Rows from block 9 of a small audio frame classifier, named by matrix and row number. Rows with one number belong to one neuron. Each number is 128 + 24 x the weight over its row's rms, rounded and kept within 0 to 255. All counts start at 0. Numbers have three digits each.
Before each neuron's rows are labels from the 100 clips, of 14976, where the neuron reaches its highest value: "responds to" is what is common among them. Only what is clearly more common there than usual is listed. The data: tunes sung on syllables by a formant synthesiser.
# fc1: MLP up (model.blocks.9.mlp.fc1.weight, 768x192), inputs 48-95
# fc2: MLP down (model.blocks.9.mlp.fc2.weight, 192x768, transposed), outputs 48-95

responds to: clipping; vowel: /e/
fc1.167:133135103113127099138117141158129120135151159157074162146115094147111148131144148122118150125137123183148119167114150116102096134153141075146082
fc2.167:138137125133113105144130112118125126143116142139126150139099141144171157191105153168162141132087115080114137123117107164141148139114125086132181

responds to: vowel: /æ/; consonant: /ʃ/
fc1.754:155084148129133131179109172120113110137133105175132082128120140188113134094132174120115100123118117121129115125109129109148157109100137141135110
fc2.754:132115083127111119115149124145118122174140144115131121107092146114076166143089165133124098124135088143136106164145160119148100162087130139154135

responds to: consonant: /d/; vowel: /ɑ/
fc1.114:137103151099117139098152103149089145130154149110132137128115157152132107152106162147132100104108118131170119115109125132150120152139113131130120
fc2.114:144131097160131132140109161110140094109113152135117144129141140104077126124123097099142156118114131127134109111127170154119124129138124103153133

responds to: consonant: /b/; vowel: /o/
fc1.345:097129106174149114157098152124127142152127119087129121078165182120097110132171126135121138104106163155180128110149136127157129140141181132133133
fc2.345:150162127112165148134126135139147153137112146124128143149186142054184087096138148127123174133106145099088141122133162169130101107143137099119159

responds to: vowel: /ɑ/; consonant: /d/; muffled (low-pass); consonant: /t/
fc1.598:137115129147130121153153102145126163103116104145152145131111184132174124094157139116101161168107122133108117157135120120136143139173129112111158
fc2.598:120117144140068097149150097147124133148110162129114117127119127130108176133101122139122133085100137120124129132123120121112116148133113103115107

responds to: vowel: /u/; low voice; muffled (low-pass); consonant: /n/
fc1.567:156112126109107082107126099099133111129135139090121164114157154114129096135141143131127123118127130081112120148116107171124144095110103103074116
fc2.567:125133149121123159151147125132155148129127095138097123152081121097123077167130099109172164087125109126133106130125130160121099149121107156130099

responds to: consonant: /d/; vowel: /æ/
fc1.39:120137161150090129113159129116118098144110145129174164111081111143128146116072159111140139141111163142139160125151145110148177109095079122082145
fc2.39:120116121087106149135104139133122121107145140142098164136151150129113117148123076137096161159113104150189172084121124128131132182086115091113116

responds to: consonant: /ʃ/; vowel: /æ/; vowel: /o/
fc1.584:161137147119104167113102150079110122149151110106083162130092124146133144073091132137157141155133113109113115134107165152174147139095129156122132
fc2.584:096161126112158128142163108120128136139117119127104115146115102107089140127093114086137135111130147113110114103107124087113170099109115087081137

responds to: consonant: /b/; vowel: /u/
fc1.83:100131093110141096115147111071096137132131165150120154143168115105148158111167121116130087160134053128112129122138129161143155144143145172099156
fc2.83:113125097174127132148127157089146126117119105118187145155140139126130141153128121148163162129099153091170152073056110120093142140112141153169126

responds to: consonant: /m/; vowel: /i/
fc1.762:123137138109138126133125106136153101114168083162154137098150104116142126086129124107143085161098138116159126143150121123137128147135136138116109
fc2.762:150166128155147102095146093133096140104131115138151129104167083177145176132160089143107152161114138126095097150141124153101120144128124126176142

responds to: reverberation; consonant: /b/; clipping
fc1.38:142156101084112102095141113121113119120157132118070097142096123134148148132119127095124140123075133114140128170099112143091135121113160132164114
fc2.38:111088149128143159112116105106112148160125110114146104135119144149136172134130109184173129134144078088119128138083125120141104169111131127167128

responds to: vowel: /u/; consonant: /ʃ/; consonant: /b/
fc1.324:131124150151150132123123083140151092096109138098104149093132110156115117103128112096143081080161137098132098094145089118170080124146108114143128
fc2.324:100123139146100123085098132133134125118118135119176157113133152109123083131121105092139123172137151162110159147038154106138106117144128122121112

responds to: consonant: /d/; deep voice; vowel: /u/
fc1.729:133114108113122102135126095091140099120108177133116111143073116126145128122152090136114162132122135129154118121088084171149147088127114163148095
fc2.729:077149121118122127125103103149124156144138146131145100128106113168163167098138121162123073148136113139151151112165171102131133175141109156123158

responds to: consonant: /ʃ/; vowel: /o/; vowel: /e/
fc1.384:150097127149105093150151136133130110149149144151165092187162138126159099115154129134148100125119108134163113171168138153118164138132143132150089
fc2.384:164126131139119112138090115113109142147116145142098119114118143073156122141120118130126107074110134122062137126154139145137130112115145160140127

responds to: consonant: none; clipping
fc1.283:151100147118124108115133145105113137121097142103124132132116123102157107140128134124091107114138116131127106118121138162141124065094124151152143
fc2.283:131146161147163159107124145125155112161174142094120119170136175111100174096133151113133114139148134099108108117112122133115133134137114117108127

responds to: vowel: /æ/; consonant: /t/; consonant: /ʃ/; consonant: /d/
fc1.56:182152167142116120131125115075131138138118122146127131130076104150137107107139080155139122088137126126105087150102124140119093136118117079119104
fc2.56:110123101133107137129127068137203134121114103125119156079153162121122146140116135120123089146135136098112105150167134072133100154127129125134098

responds to: vowel: /i/
fc1.251:188138162118157129087169106102128162139085081143166133100127145184152136164167147154138167127101127107077138131111148161115129133107103126132090
fc2.251:097128117130121169165153124142153122140163171150122125117135125099094131144143161110106154152111159140169097117063121133160144147145122095093180

responds to: child-like voice; vowel: /o/
fc1.314:128138141082160124098163109085121178144123107161122118109135113113149118131151103142103148151092136106124152126115092115114157142188118193130123
fc2.314:099117147088133167142088131125128128107136128081164119131143115145161125172131129122154120120054111126130100122116162121134131093146113135096165

responds to: consonant: /ʃ/; vowel: /o/
fc1.532:150107093094185091152139152113108146083122120114111158154107110107136142129172135152127152183110165142123127154160097141155120108109155139108133
fc2.532:117131103163144140126136137120097134129140127118077090099145117133134152115103084111091081149089124102126119084094181132115105125162158135143115

responds to: consonant: /l/; vowel: /ɑ/; vowel: /æ/
fc1.538:135156129074137127106109144127112107130124064140156139144160117098074115089072121092121115092081077141075115089121138159126103115084108092113082
fc2.538:124123143137143152105101138120111131111124139169082166127114152126114131112110125135142112139170101119132079151070158080118122121150151111144140

responds to: vowel: /ɑ/; deep voice; consonant: /d/
fc1.524:135122142100132118155108147105098127141131131126108150126113139150104095072104103151139135145148130083114159157134145134113143139209149175125141
fc2.524:140121154108139117163125113150090115166104132159130160141116102151136105117147128163120119127122157097140117136104074144115140167136122108158132

responds to: vowel: /æ/; consonant: /l/
fc1.523:098126119123168134118116098103095128149172100123148160107154082122151122108116116153060108113128163155164126076190147156109149151104131128122118
fc2.523:134202118132133136102162129149080138130124151122156102126105107091160076118116093090107155113166180114171102080150127144149110084113119089150091

responds to: reverberation; vowel: /ɑ/; deep voice
fc1.461:122113130104135134117132158092128140112085112138137086066125133126126099136145134133099142104127126155124118143112059179091086095120133109169103
fc2.461:119133133136157084124104127170148107123156130103128087132108099100127140132152123158116084097104119064076097135096125107124077155097152102109111

responds to: consonant: /l/; vowel: /e/
fc1.451:115149114141134146118148087150133128117188157135115117157138097108112121086115137100101121162159070177123116108103123129147113115121138130107165
fc2.451:162138087144131096113160103139107119112108144122115169116104106103140125131110126149131141136074117127153122108132149112145115136116124107157084

responds to: vowel: /e/; clipping; consonant: /t/
fc1.198:113118120089152164075143125129100143119167125089123149139128106130145163157148136132185115131119162125128190094119114111103116106090125090130150
fc2.198:104143104125151137142110142125063145186099107132118130137086149136137139128119138119138142137119098144085118107123131138148088136106115146150110

responds to: vowel: /ɑ/; consonant: /ʃ/; clipping
fc1.569:098151100120177103140125127090112122117149114127137113131090110158121086138115141119108162136085140122154138113185151156137096147120141117138161
fc2.569:141122128126146163113121147126128179156143117123154141100168149114177154144158100112115104152127106106081117123078141148147137103131155131139157

responds to: consonant: none; vowel: /u/
fc1.341:094153107084101090165172129145146116100138145118123128135123103159141152115134094131140162126141099124153105133111103171144109066117109130128155
fc2.341:109142094161153128115104117145131134081113136120195088157124120154133127139127166149086149084142134131163171109175124114117156114115164094071095

responds to: consonant: /m/; vowel: /ɑ/
fc1.763:166123143128130132135129141131155126118128135165103131163139127137163132093155137092147154101105146150111117167080132109132155109138136153145105
fc2.763:110156112105084119123108121112131142143114142148100169130156128150123153156142117135080103112149124120177152153123069067124126103114151180101102

responds to: vowel: /o/; clipping
fc1.309:136141138137111164085161103162109176092157116169113119114137134098155135115134102146120109127163129139108070122132136155151124155156125130151123
fc2.309:129127128118117139137127090132106148106162070144158101128127124110138146109130100122124134081105148128095114141104133098121124113159074129102148

responds to: reverberation; vowel: /o/; consonant: /d/
fc1.380:123123132161123143153154181115086165127123126107122102139148141127148148137144153093153126148141112126081142084101169162140134111122102108107105
fc2.380:120099080122136145115134106071105106151149102162177120115108126103160125108113132138103124047136151106116131126111077164090101145134146145166116

responds to: vowel: /i/; child-like voice; consonant: /l/; consonant: /m/
fc1.47:116164077106129108127135096148185119131179126122154148115083127140132101121089146172154104130101140067103103127112128099065109127140141102145132
fc2.47:142114139120104164132157148134099142117095134115125113121155121135110101093108134170147080136112119094182148103102147162120132151116106177139139

responds to: vowel: /u/; vowel: /ɑ/; clipping
fc1.571:126087161113152141121116108169141143156105143140050116073112144088112158113137114125111155119102152124147048131111086112129129157095155139160158
fc2.571:116109173096128144133134064166144140130168153084107130129140138086069128148083119128159111160122131164078118155124164104131061117107138109106128

responds to: reverberation; vowel: /ɑ/; consonant: /d/
fc1.465:093088182126107107138108098129135132124163153118108149118118136123108120115116109105160117124130131115147084126130155139096110128114083122161081
fc2.465:127131104112156131125132117094118137111119093180103150197123128172169148104126162121145119098143168126094146093137112130165128134125143129163128

responds to: vowel: /æ/; consonant: /b/; thin (high-pass); consonant: /d/
fc1.663:111128115144112086149145145139125111111123134101143130110094122120108125141100112123125128157140136100136111137137120121126108124138117164133147
fc2.663:175067088120100099086135128148127135122150146122120129104101115090147169138112152138128142123119134123159107138114106126102148152130109140145109

responds to: child-like voice; vowel: /i/; clipping
fc1.0:147151134123102100124173121102153152139123146117126148125115124125150107136152129136178129142090167113130108137111150120114179160174122150117079
fc2.0:127117139115099166198126160126103142136146108147155141124124155141159134110091124099117175161065130114120136094090164158159114136139130120119171

responds to: vowel: /i/; deep voice; consonant: /m/
fc1.620:129117161156120132106138133107113095135124117139111099141120135211120151122118122122134110153130116147113144140158143125137092127153150131133135
fc2.620:141139086104119117126130083128125144096148096103127135093156156133144178127105071133083105143158099146124135143157131136124144115130096105136138

responds to: consonant: /b/; vowel: /o/
fc1.243:111118138115155142121113109136120136145121127106123165134104148137099140137152116173139109184115108109193146118115124129148154123152160115125073
fc2.243:088146093112162160134147128111158162137104099154169115081145088152143118111129134124151117173119170108096122125124158188107110130098118155114170

responds to: consonant: /n/; vowel: /ɑ/
fc1.431:131120150081132167115157124148185162101146090147143105081124169165081130111139168146104118114129076114109094083109126103128136160104098116153106
fc2.431:171093144104098144116146141135107104134123145144147144146120123098077122118171140134166140099100172101140105160099111136095117109125107132129139

responds to: vowel: /æ/; child-like voice; consonant: /ʃ/; clipping
fc1.118:078139084148155126135139117116151091138134091109143155121109161134131155124154136137100084140134148143146152103126118152177140147089105089092140
fc2.118:137170167098133159125140092151133138179095111150172126119119137124119115076144145113100110101139170145125113117143121152115184150143148165102139

responds to: vowel: /i/; consonant: /ʃ/; clipping
fc1.92:096138162130134125172115074108140116102135104127124107137149077130146140126122144115168141185123108131127101144126140133155117102150086144130108
fc2.92:119120136146135127146110125152126144090145108118129120090132136085147091120095172132091163129154128133111100142097134096126153133095066124062116

responds to: vowel: /u/; consonant: /d/
fc1.608:156139125123139127138192127136162155144139125141145140120135129157128114103170125170124100164148134136125134084111124123110151148174107140115087
fc2.608:111142126082109151153132125145115148106136068127182140117093130161139102157127118128111191102084126135105088108128139128102128111137144147098140

responds to: vowel: /o/; consonant: /ʃ/; clipping
fc1.104:130142160085076111094141130100157081099098173150157130148121096117113097127122143137155135110098151171109170177116133081152101126123134140159139
fc2.104:109148158139073095147115181123110157142183137092103123113109143151115093145122172099139137090075081139165100066141120163151108103093153116148152

responds to: deep voice; vowel: /æ/; vowel: /ɑ/; consonant: /m/
fc1.189:118179138149137161114132091105153143135101104138155124139143132097125106122098119154169145084122156117110130131108105122132101146064151122137126
fc2.189:138104160117131137125129134148135136139142155142089141108113146111145112125138151145059083138139140083143079132158146095122162169139111139148071

responds to: consonant: /b/; vowel: /i/
fc1.58:155069163125139100087131146134116159084107139136157160106114158164106114145147098130130136130107126164134115118179116144146136144162164123132128
fc2.58:111134120129138110136133139113103117135126121139196161116135125125140123118112166127114130118102145157110117107114129107138125145128153110119132

responds to: child-like voice; vowel: /æ/; vowel: /o/; consonant: /ʃ/
fc1.127:131087139153092137139116117154177126148106117121150169103107138100124114157135099081115141132152121132152156092138131165125132133120134107142136
fc2.127:133139128106146098175104169112141109137146130147113145150133117148157131164119113142115114133134118099118148124127123126117116105108151120145095

responds to: child-like voice; vowel: /i/; vowel: /u/
fc1.26:100167066149124099116133133160179127130129114151124108116110106125172134119101128143117110127175074149129096101131097130145101122117116131138149
fc2.26:195058165137119142138075120099127138101128094065103141135125131119140153165136155185076143102120126113108121137113093137158144122162115133112104

responds to: child-like voice; vowel: /u/; vowel: /o/; clipping
fc1.37:114118153129100166111156159117148131095123130131112140086090139163113144102122109134079140117134159151090158153179105144137161104140118118151115
fc2.37:133156118096119165122091121118123136150159132104125137096138108131124071145118124143094149147084126107159123122177143123108138117138123095119109

responds to: consonant: /d/; vowel: /o/
fc1.176:140148143104114099088142127154144126148130117146138141112140160107138126154158135151160132129107139146141144163131125123138153156114109145168118
fc2.176:129086128085111173144171127103121124144182106138139161069154083098149119157141147142120192147093136098100087116135146158162100165128138097156122

responds to: vowel: /u/; consonant: /d/
fc1.16:149165167103103111109141097111072140115106101180155134120124128091135140139141144119107173108083086135117176120075121124120110136100088101119149
fc2.16:103079107150119145143117098108118121129112130128117125130150109126095109152128116141171112095151097086152076140133133150111102136114116099116085

responds to: consonant: /d/; vowel: /ɑ/
fc1.742:125118160102194101137137147150111112150076108162155142109115124159140092144150150108131140127145128138171156177136143148094107154124125117144128
fc2.742:163158173156092180112129142111158107149168137118141129091158129132126121158128127158141101187110123083133110113112133163087106096163116112132120

responds to: consonant: /t/; child-like voice; vowel: /u/
fc1.680:150159118121104134133134124129121123107116122181164141099131125128155138165138138127100148124118139107132096128131141158158148143157128097125090
fc2.680:113147151113095093129093117087100164070116143095141117130110167171096148144161144093168110129138115140127142121141175153112138142143129112173170

responds to: consonant: /d/; vowel: /ɑ/; vowel: /u/
fc1.624:144168126103128077099121105108165134176134118124134132095156121155130153099172151088105114096099120129141146120091143171103141126223084132145124
fc2.624:118118102127119126138132138154093100108099154132116141157114152152104107154102102150132199150139074119092123125111116134144139157105116110116139

responds to: consonant: none; clipping; consonant: /l/
fc1.625:140145152142140132125094142135156129089148097118167143123133144164122153112127113125092112138097125172147157162140123135151130122124099169129112
fc2.625:166172118127131170151107122114135145103116151110143081101130125089114107132131145108112199129139137120127143100139165082117145119167125101117147

responds to: consonant: /t/; child-like voice; vowel: /i/
fc1.138:089116128120075150121122121161137134115152146150098132142176102137143121088099066120175059103128180108103152107124103135138137072091124099095170
fc2.138:151148082157172135097076114126112150139102120097110119155102117126101123134164147149132149094137128165157093147132154085147129155131184124143103

responds to: clipping; vowel: /o/; consonant: none
fc1.201:112116118162157098148138167113141147146087147142111103124129159162117122081143125135138169156108160142102194147143118098152115134156148141160097
fc2.201:113136159114116151128095141121133131150156152118143108099143144127163133174108156107153166136069110104154086107148113159122111108153168126098174

responds to: consonant: /b/
fc1.236:096102165100162157137076131125151129126125125092082134167104129110122140159113155110110094100107134142130132121140150117150153101106164118100119
fc2.236:076149107102134143107173149105116146131112122155113117116120136108102156124120120079116152129158098128099098142178110120129143118086141171155130

responds to: consonant: /m/; clipping
fc1.337:113144150154116160114103148138135097144095142112098115117144172109132143115115116124127112135156156106172147133094149156126154099159184144116117
fc2.337:093126159141140127152102111130150150094097096128140141110113111127090103117081125088139171111150149158099175143124125077098156155167133138126147

responds to: vowel: /i/; consonant: /b/
fc1.642:138111134113128133083138086124154123185132120087154144108164123131125114146092125122165129165114116121101127090124190151126157153148144155122104
fc2.642:146145176121145206134138138114136115119149158137148165163108169151153126110116137153111111132123117142128141127111123133124116111131133137097130

responds to: consonant: /t/; vowel: /æ/
fc1.540:126117132160149100117185132105146134090124132119139133175089136118122140153089137117125109180094109185137122145117133107107147129172140074115144
fc2.540:120190115104113138181147148170084116124109131112158144120152134122115166126120081120126132129161174108078150170102091166091157127131134129136143

responds to: consonant: /m/; vowel: /ɑ/
fc1.217:143106144109147159156102153145107135166142133145144118099156151141128124094113082142111134132143150099145090165137131120129125142159138164132124
fc2.217:200144131107115127162099119103135182134110111153168162130172114150168143130143076108138112116122142121131152134108130115100113139109114120111135

responds to: child-like voice; vowel: /ɑ/; consonant: /ʃ/; vowel: /u/
fc1.233:161122140115148098128136126134090100090171119131160160136110134107090107128099144094085126093113126097109188110137159161153105131147132137145129
fc2.233:128158152132118121169143133147158127154091133136141097154124134145175104122138078161139113093097150132153124136148144152126147149187104145163161

responds to: mains hum; vowel: /ɑ/
fc1.594:164081106130144196142155139082147131107090102140125080145088088192142152098121143148115102082163156137135115158100143122124162132138147079153106
fc2.594:130115139097097112161118112104142151131131137115171189111138104162139130143129139149094144096106136150118106102124114128133166122150139127130150

responds to: consonant: /t/; vowel: /i/
fc1.59:100138154100106124123089098139169130123140113122117139154098123111124144123112051126150147131152148108166141149146130124145113124141133105094115
fc2.59:148112133176155175128116157142147137115098142115158160168088121113126133146141163136109115135103153166116159102104175152165107144163115146119143

responds to: consonant: /b/; vowel: /ɑ/
fc1.714:136089140101143106103126077142169110120130149115093165138115155112111095104212061105110079120146148102149150125102131093090144143140116132096164
fc2.714:154113145113142129156107125113096115092098086133111150146101106126107127120121143158151104140139130124129141137143119160137124138118188116151108

responds to: vowel: /æ/; clipping; mains hum
fc1.215:095123102078139135129137094103173115118171140150118140147120124102137119133093080135086112140108117148126153164109140133101114112122130132131138
fc2.215:150123130137132133138132131138125131103158130117156147141131148152116127149149125131108139140120036167145114088150146124159110131161144083131167

responds to: vowel: /i/; consonant: /b/
fc1.95:124124137090147085138127123121134142140154140109186147167134149125121096104124163145102148157114108099142151152111112114134095079120156116094100
fc2.95:155108082129117121116099163100102124119077122132137128129100188138098174157152116143139094125118130134105170122085139164143131157116133128131165

responds to: vowel: /ɑ/; consonant: /t/; clipping
fc1.361:099108158141175142148097136171149117135146117135129139159117159111117194126154119108086181122106109117103171163125113109133135138148115113138137
fc2.361:139159137094116117153117135090142134111129129125126106126088116128123165139134151150127090125103175150145115130155118125127087048114119149108150

responds to: consonant: none; consonant: /ʃ/
fc1.731:133107133119147163152103128116101129177130106138106118123148184098119176124122115091164113126140124162136140120120109155058123134097149127137144
fc2.731:142148090136131118144157128073078120108149167120128156181127129145147151136123160139122103107147140116118129097091125093130115102138163124130110

responds to: consonant: /t/; vowel: /e/
fc1.535:131114124130143153154117142104108133117120152184156136088147172160159125125143099152153117168153098134118125105084135096146156151171122149072145
fc2.535:115130102107106176123129075127128125142124139108158149134113106101167168078117130157099128130116148124192166114173125160100133096153120158125126

responds to: consonant: /m/; vowel: /u/; vowel: /ɑ/
fc1.596:146111103130085143134131104092125119132139110130107118136113090128136155111109076086163160123103145173114183105146123117142163142115112136127102
fc2.596:120125103116137144123110157123137129141120132105137135135106111134135077091089113144123150105117094075133131112124138119119134153127103109129088

responds to: vowel: /i/; consonant: /b/
fc1.27:142097101130176114157091087147121092142102105142114127115135150118139129131128102145139129113144129131163111130142133090120103137130157119127110
fc2.27:133104114137102128120161128089107126081120151137142143160112153137116104136112145116157107130117139144078153140136147147111118123136123124108180

responds to: deep voice; vowel: /u/; consonant: /d/; vowel: /æ/
fc1.406:181118146076129154106122139103129133111110185121138183154145101162144157104093064139146112121121082129138126112132097135150141134087143137129123
fc2.406:097134113126102149124121110148125131110163117132131153114090114129147139130115170149156132161100138107152137128110154120138101116115099140170136

responds to: vowel: /æ/; clipping
fc1.351:129133083098180105103151117121094131125154119152071113171102138165166134147144133095144165131125164178142134159152109138123141139102164146122110
fc2.351:104133109144145121143132100167089145142131120087153093118103138136141139165119099142094112114134137124101121126112126148119082106120119148106125

responds to: deep voice; vowel: /i/; clipping; consonant: /t/
fc1.293:101134161149149120091179148140116100116141164095117111071131165130116145104140140122167147139121137132093128153159114136147176115124148208161138
fc2.293:180117143127141131109092172156128120066153174145106100125093132122072128127140149159110177146073145133118163073144116112073105132136126128118135

responds to: consonant: /l/; vowel: /æ/
fc1.238:135127127119128139150140148130111133098107112083114120124115110109178134109089112101120093094155142124159144086165137177141167085124119140158112
fc2.238:118131137086131126124111151095101136104170069154124144134140135117121132145121153114116099133137117121153142126176139122120097137131121112129121

responds to: deep voice; vowel: /i/; vowel: /e/
fc1.413:136091129176101129099129100126125122138174175113093136143080155097161186156172142126127130171163163113109133114128048150132114082187170118171155
fc2.413:102170078107100071198142132137117133129109087100148122117138144145135133133124097121143129134137144168133138117113129149142103175160140110100129

responds to: vowel: /ɑ/
fc1.247:182149155125174102174134114169123082107135149147121148158137126107133130111088105148097159120168099134101156110135149122144151140134155174093128
fc2.247:097118139087135144131152135080097145118120151152119127108140152148122137152147118091087120142151130143169100157115189159124183123130120111147144

responds to: vowel: /æ/; consonant: /b/; clipping
fc1.335:117143172142116170139150145139124121124156106108108123090143174149153144190130131179113135153132116110126103136144087144115130125095128144129138
fc2.335:123118117122138134135136108108178118110125132127129135074104113111112128090124175119128188165108139102138174154110142152150117130127161086051138

responds to: consonant: /n/; vowel: /ɑ/
fc1.442:136150138115151148136121109155172150101122098138135111135105145165072136087120127126107116092162143108119124134110118108105111121094093095159150
fc2.442:134103115105134183109109122134121140128116115141134157115093116147120108153169146128108146129115157155112116132097137114123121114137140094160093

responds to: vowel: /i/; consonant: /d/; consonant: /t/; rumble
fc1.77:117139062145112104109082134050123108160121150111142096189125147164121121074126124131118106141161115136083087139111123118151104132093122124148138
fc2.77:155134113080166141085117122126122118135123097128131159149120140159119172161120113115120161123123072089156134153121148125114136101132120111109138

responds to: vowel: /e/; consonant: /t/; consonant: /d/
fc1.368:123137141098159106148086133125128094109122150142173145107093146115133167115125103094169119130105120100151185118136148119144130208136111151136141
fc2.368:095110125135106108136131113129105091139108135105159170152141097108153082143117132132184130096121162114111123112159116135118084077195128102144082

responds to: vowel: /u/
fc1.592:135116148135154106103108142122112123136099129107102106144115135162152113111107153129187118135115128154073138147086145132101118124135143120107106
fc2.592:103129161127124112159130165125135113170130122130074130117142103139136125122089136129170146114101137115159115132116112122122159154149132155115138